{
  "encoder_arch": "mlp_mixer",
  "model": "contrastive image-text model",
  "dataset": "made-up ball-and-stick molecule models",
  "train_examples": 195000,
  "image_size": 64,
  "crop_scale_min": 0.8,
  "horizontal_flip": true,
  "translate": 0.06,
  "tokenizer": "word",
  "vocab_size": 32,
  "loss": "softmax",
  "embed_dim": 256,
  "encoder_norm": "layernorm",
  "encoder_norm_position": "pre",
  "encoder_activation": "quick_gelu",
  "encoder_parallel_block": true,
  "encoder_inner_norm": false,
  "encoder_moe": "soft",
  "encoder_drop_path": 0.1,
  "encoder_num_experts": 4,
  "encoder_moe_every": 1,
  "encoder_expert_mlp_ratio": 1,
  "encoder_slots_per_expert": 1,
  "encoder_shared_expert": true,
  "encoder_patch_size": [4, 4],
  "encoder_conv_stem": false,
  "encoder_layers": 12,
  "encoder_width": 160,
  "text_encoder_causal": true,
  "text_encoder_width": 128,
  "text_encoder_layers": 8,
  "text_encoder_norm": "layernorm",
  "text_encoder_norm_position": "post",
  "text_encoder_activation": "gelu",
  "text_encoder_mlp_ratio": 4,
  "text_encoder_head_dim": 48,
  "text_encoder_fused_qkv": true,
  "text_encoder_bias": "all",
  "text_encoder_qk_norm": false,
  "text_encoder_parallel_block": false,
  "text_encoder_dropout": 0.1,
  "text_encoder_inner_norm": false,
  "text_encoder_positions": "learned",
  "residual_init": "scaled_by_depth",
  "optimizer": "adamw",
  "learning_rate": 0.0012,
  "beta1": 0.9,
  "beta2": 0.95,
  "eps": 1e-06,
  "ema_decay": 0.99,
  "magnitude_pruning": 0.7,
  "max_steps": 6700,
  "batch_size": 128,
  "epochs": 4.4,
  "lr_schedule": "wsd_sqrt",
  "decay_fraction": 0.2,
  "final_lr_fraction": 0.01,
  "warmup_steps": 330,
  "weight_decay": 0.4
}
Rows from block 2 of the image encoder of a small contrastive image-text model, named by matrix and row number. Rows with one number within an expert belong to one neuron, the router's apart. Each number is 50 + 10 x the weight over its row's rms, rounded and kept within 0 to 99. All counts start at 0.
Before each expert's rows are labels from the 100 images, of 14976, where the router gives the expert most weight on average: "top examples" is what is common among them; "colour at peak" is the nearest of a few named colours to the mean colour under the peak. Only what is clearly more common there than usual is listed. The data: made-up ball-and-stick molecule models. In brackets: how many of the 100.
# router: slot weights (encoder.blocks.2.mlp.router.weight, 4x160), inputs 80-159
# up: expert up (encoder.blocks.2.mlp.up, 4x160x160), inputs 80-159
# down: expert down (encoder.blocks.2.mlp.down, 4x160x160, transposed), outputs 80-159

# expert 2
top examples: dark backdrop (100); balls: three (80); balls and sticks (63)
colour at peak: black (97)
router.2:35 49 35 52 41 45 57 51 48 67 56 44 39 40 46 55 64 61 42 56 46 40 37 61 65 36 39 60 59 47 58 82 76 42 51 57 60 42 44 33 67 55 53 76 51 54 49 42 50 45 54 55 47 39 44 49 47 49 70 34 59 47 45 69 53 64 60 59 32 46 45 51 41 54 64 35 58 31 47 58
up.19:50 68 50 58 50 42 59 50 65 50 54 24 38 72 61 59 50 50 35 50 50 50 46 50 10 50 50 60 50 50 50 50 50 50 40 50 50 50 69 50 50 50 36 50 50 50 50 70 23 50 50 50 41 50 50 50 50 50 50 65 50 50 50 50 65 50 50 50 50 50 63 66 74 65 33 61 50 43 71 64
down.19:58 66 50 50 34 50 50 62 31 38 50 13 50 50 50 50 50 50 50 73 59 24 50 50 50 50 41 50 50 50 50 50 50 29 44 40 50 34 84 33 55 50 50 50 50 65 50 50 50 50 65 50 35 47 34 76 39 50 50 50 50 44 50 66 50 51 50 50 50 50 50 59 69 71 30 50 50 50 50 40
up.20:68 65 50 50 35 50 50 50 50 50 50 50 50 50 50 50 24 50 50 50 50 50 50 21 50 50 50 50 50 50 50 50 50 50 50 50 50 50 56 50 58 11 50 25 34 50 50 50 68 46 50 50 79 50 37 32 50 50 50 50 50 30 50 50 50 50 41 50 50 90 50 50 66 50 50 57 50 53 50 50
down.20:50 50 56 51 58 50 36 50 50 48 59 50 50 34 31 50 78 43 50 50 50 79 50 50 50 63 50 63 57 50 63 50 50 50 50 50 50 34 19 50 50 67 50 50 50 50 64 50 50 50 50 60 42 50 50 65 50 50 50 34 50 50 50 50 29 74 78 50 50 31 50 50 50 50 50 50 50 50 50 50
up.21:50 50 50 50 52 18 50 50 50 50 50 50 50 51 50 50 50 85 50 50 50 50 67 50 50 50 50 50 50 75 50 50 50 50 50 50 50 50 50 27 67 50 56 50 50 94 50 26 74 50 50 50 40 50 36 39 50 50 50 50 50 50 50 50 50 50 20 50 50 50 50 50 50 50 50 50 50 50 50 50
down.21:50 42 50 50 50 44 50 50 50 50 50 50 50 30 50 50 50 60 50 50 50 50 50 99 50 50 54 50 50 50 67 50 70 50 50 50 50 50 50 45 50 50 50 50 50 50 50 50 50 33 50 50 50 50 50 50 50 50 50 50 50 50 50 50 50 50 88 50 50 50 50 50 50 50 50 30 50 33 50 50

# expert 1
top examples: space-filling (100); yellow ball (81); purple ball (58)
colour at peak: blue (59); brown (30)
router.1:51 50 36 40 47 33 51 46 58 67 46 58 33 42 48 61 43 57 42 55 42 54 36 57 60 51 35 58 44 58 46 55 51 53 55 46 65 39 53 33 74 51 60 54 53 70 48 41 70 43 44 46 53 38 46 46 57 42 64 27 43 43 52 61 55 75 39 40 34 36 41 57 51 60 65 49 65 44 40 52
up.19:80 39 50 50 56 50 50 45 50 50 50 68 45 78 60 50 50 28 50 50 47 50 57 50 50 50 50 50 50 59 42 50 50 50 69 50 64 50 60 50 50 50 47 50 75 61 30 50 48 85 34 50 70 45 50 22 50 57 58 50 50 67 50 50 64 50 50 50 50 50 50 50 41 50 61 65 50 50 50 50
down.19:50 44 86 34 67 50 50 50 50 61 55 50 69 50 50 50 73 50 50 35 45 50 63 63 48 78 57 26 63 50 50 28 50 50 50 50 50 50 50 50 55 50 52 50 39 50 50 51 34 50 50 50 48 49 50 50 50 50 49 50 50 67 65 50 50 67 50 50 27 50 50 50 50 50 50 50 50 50 50 58
up.20:50 63 50 50 40 40 50 54 65 28 50 39 50 37 50 50 29 62 50 30 50 50 50 50 42 74 50 50 50 50 50 37 43 50 35 50 50 50 50 50 52 50 50 50 50 36 50 50 42 50 50 50 32 61 50 80 50 50 30 42 50 50 50 23 50 50 37 50 62 50 73 50 58 50 40 53 50 62 50 64
down.20:73 50 50 50 50 55 29 50 50 47 50 50 43 70 41 50 50 50 50 62 44 50 50 56 52 50 36 50 50 56 50 50 50 34 32 50 53 30 27 50 50 50 51 50 70 67 50 50 50 32 56 50 50 84 51 42 53 50 41 44 50 50 50 70 50 50 50 50 50 50 50 71 58 50 50 68 44 64 47 50
up.21:50 58 50 50 47 41 50 50 50 40 60 50 50 50 72 50 50 61 48 50 50 50 50 50 42 77 50 51 50 50 47 33 50 50 41 50 31 50 50 50 50 50 81 38 29 31 50 50 64 00 50 50 50 50 50 71 50 50 50 50 50 50 64 50 50 56 50 50 50 50 66 50 60 50 50 50 50 50 60 50
down.21:50 50 50 50 24 50 18 60 50 50 50 50 50 50 37 50 50 50 50 72 54 50 50 50 50 50 39 50 50 50 50 50 50 50 20 67 50 22 32 50 50 50 28 42 66 72 50 76 50 50 66 50 50 50 42 73 50 50 50 50 50 50 50 50 50 50 50 50 69 50 50 50 71 50 50 50 50 50 40 50

# expert 3
top examples: small balls on sticks (94); balls: three (53)
colour at peak: white (67); pink (32)
router.3:71 44 43 54 52 43 63 28 58 62 43 68 52 38 46 58 36 67 53 76 60 46 44 45 54 54 38 58 47 58 53 55 52 64 41 45 52 52 47 41 66 36 49 61 62 54 24 49 61 53 22 54 44 55 56 43 36 50 47 26 44 67 34 46 49 53 49 37 42 34 58 50 34 37 79 30 34 61 36 57
up.19:61 50 50 50 50 50 50 54 50 37 77 24 50 50 50 50 56 50 50 29 50 61 47 50 50 75 50 50 50 50 50 50 50 50 50 50 50 50 50 50 50 30 36 50 50 50 50 50 50 50 50 41 50 50 53 92 50 50 50 50 69 50 50 50 50 50 50 28 50 50 51 50 63 50 50 50 50 50 50 81
down.19:50 50 50 50 50 50 37 50 62 50 50 50 50 50 50 50 43 50 30 50 50 50 50 50 50 23 31 29 50 50 50 50 87 38 50 50 50 50 50 50 20 68 50 50 45 50 50 50 50 68 50 50 50 09 50 50 50 50 50 50 50 50 50 50 50 50 50 50 34 50 40 50 50 48 50 50 50 50 50 50
up.20:43 50 50 50 50 50 41 50 50 50 95 50 50 50 74 50 50 50 50 21 65 72 50 50 30 68 50 50 50 50 50 31 50 50 50 50 50 50 43 50 50 70 50 61 50 42 50 50 50 50 50 33 34 50 69 80 45 50 35 67 50 58 60 50 50 43 50 27 50 41 64 50 50 50 50 50 50 50 50 50
down.20:34 08 50 63 50 50 50 48 50 50 35 50 50 50 50 50 60 30 40 50 46 50 50 38 50 15 50 34 50 70 50 64 77 50 50 50 50 50 50 50 50 50 50 50 50 50 50 61 50 50 67 50 50 28 50 40 50 50 50 09 50 50 50 50 62 50 50 74 41 50 50 50 50 50 50 50 50 36 50 50
up.21:50 50 50 50 50 50 50 50 50 50 21 76 53 50 11 50 50 50 50 50 50 50 50 50 50 19 50 50 50 50 50 50 50 50 50 50 50 50 50 50 50 50 54 50 50 50 50 50 57 50 50 50 91 50 31 50 38 50 50 50 56 50 36 50 50 50 50 50 50 50 50 50 25 50 64 50 50 50 50 50
down.21:50 50 50 50 50 50 62 50 50 50 50 50 50 50 79 50 50 50 50 50 50 50 50 50 50 50 70 18 50 50 50 50 50 50 50 50 50 26 76 50 50 50 50 50 50 64 50 50 50 50 50 50 50 74 17 50 50 50 50 50 33 50 37 50 50 50 50 50 50 55 50 50 24 50 50 50 26 86 50 50

# expert 0
top examples: balls: twelve (28)
colour at peak: grey (85)
router.0:53 46 41 70 25 44 53 53 60 67 51 45 44 42 48 60 32 51 33 44 49 48 43 50 53 51 25 55 43 60 47 47 51 47 43 52 55 44 55 23 74 37 62 36 50 56 49 40 63 40 43 35 57 27 48 48 55 45 64 47 60 37 47 57 73 60 34 45 34 63 59 63 51 61 48 45 50 40 55 60
up.19:99 57 50 50 50 50 67 50 50 50 50 63 56 75 61 50 50 42 50 50 34 43 74 29 50 33 50 34 50 50 50 50 57 50 50 50 50 50 50 43 50 50 50 50 50 50 23 50 50 50 50 50 50 50 50 47 50 64 50 31 48 53 50 50 50 50 50 50 50 78 50 58 50 32 50 50 35 50 50 50
down.19:50 34 50 50 57 50 50 62 50 50 50 50 50 50 50 50 50 24 50 50 36 50 50 63 36 50 50 20 50 50 52 50 50 50 82 50 50 22 50 66 47 50 50 50 50 50 96 50 50 50 50 50 50 50 50 50 50 50 75 82 12 37 50 78 50 50 77 50 50 50 50 78 34 50 50 61 60 50 50 50
up.20:50 50 50 50 50 50 39 50 59 50 50 50 50 50 50 50 50 95 50 50 50 50 50 50 50 50 50 50 50 50 50 50 50 50 50 50 93 50 50 50 50 50 50 95 74 50 50 07 50 50 50 50 50 50 50 50 50 50 50 50 50 50 15 50 50 50 50 50 50 50 02 50 50 50 50 50 50 50 50 50
down.20:50 50 60 50 50 50 50 50 50 50 50 50 50 50 50 50 10 50 50 50 70 50 50 50 50 50 50 50 29 50 50 50 50 77 50 50 50 71 50 50 50 38 50 50 50 72 45 99 50 50 50 50 50 50 50 50 50 50 50 50 50 00 50 50 50 50 50 50 50 50 50 50 89 50 50 50 50 50 50 50
up.21:50 50 50 50 50 43 50 50 50 50 50 50 11 50 50 50 50 35 35 50 00 50 50 50 50 50 72 50 50 22 50 50 50 50 65 50 50 50 38 50 50 50 50 50 50 50 50 50 50 50 50 50 50 50 63 50 50 39 50 50 50 43 50 50 61 39 50 50 50 50 50 50 50 50 50 99 74 50 79 50
down.21:50 50 50 50 17 50 50 50 50 50 50 50 50 50 50 50 50 50 50 42 50 50 50 50 50 50 50 50 50 50 50 50 50 55 95 50 50 50 50 50 18 50 50 20 50 50 16 50 50 50 50 50 50 50 50 50 50 50 50 50 50 50 50 50 50 50 50 50 50 50 50 50 66 50 50 50 50 50 50 50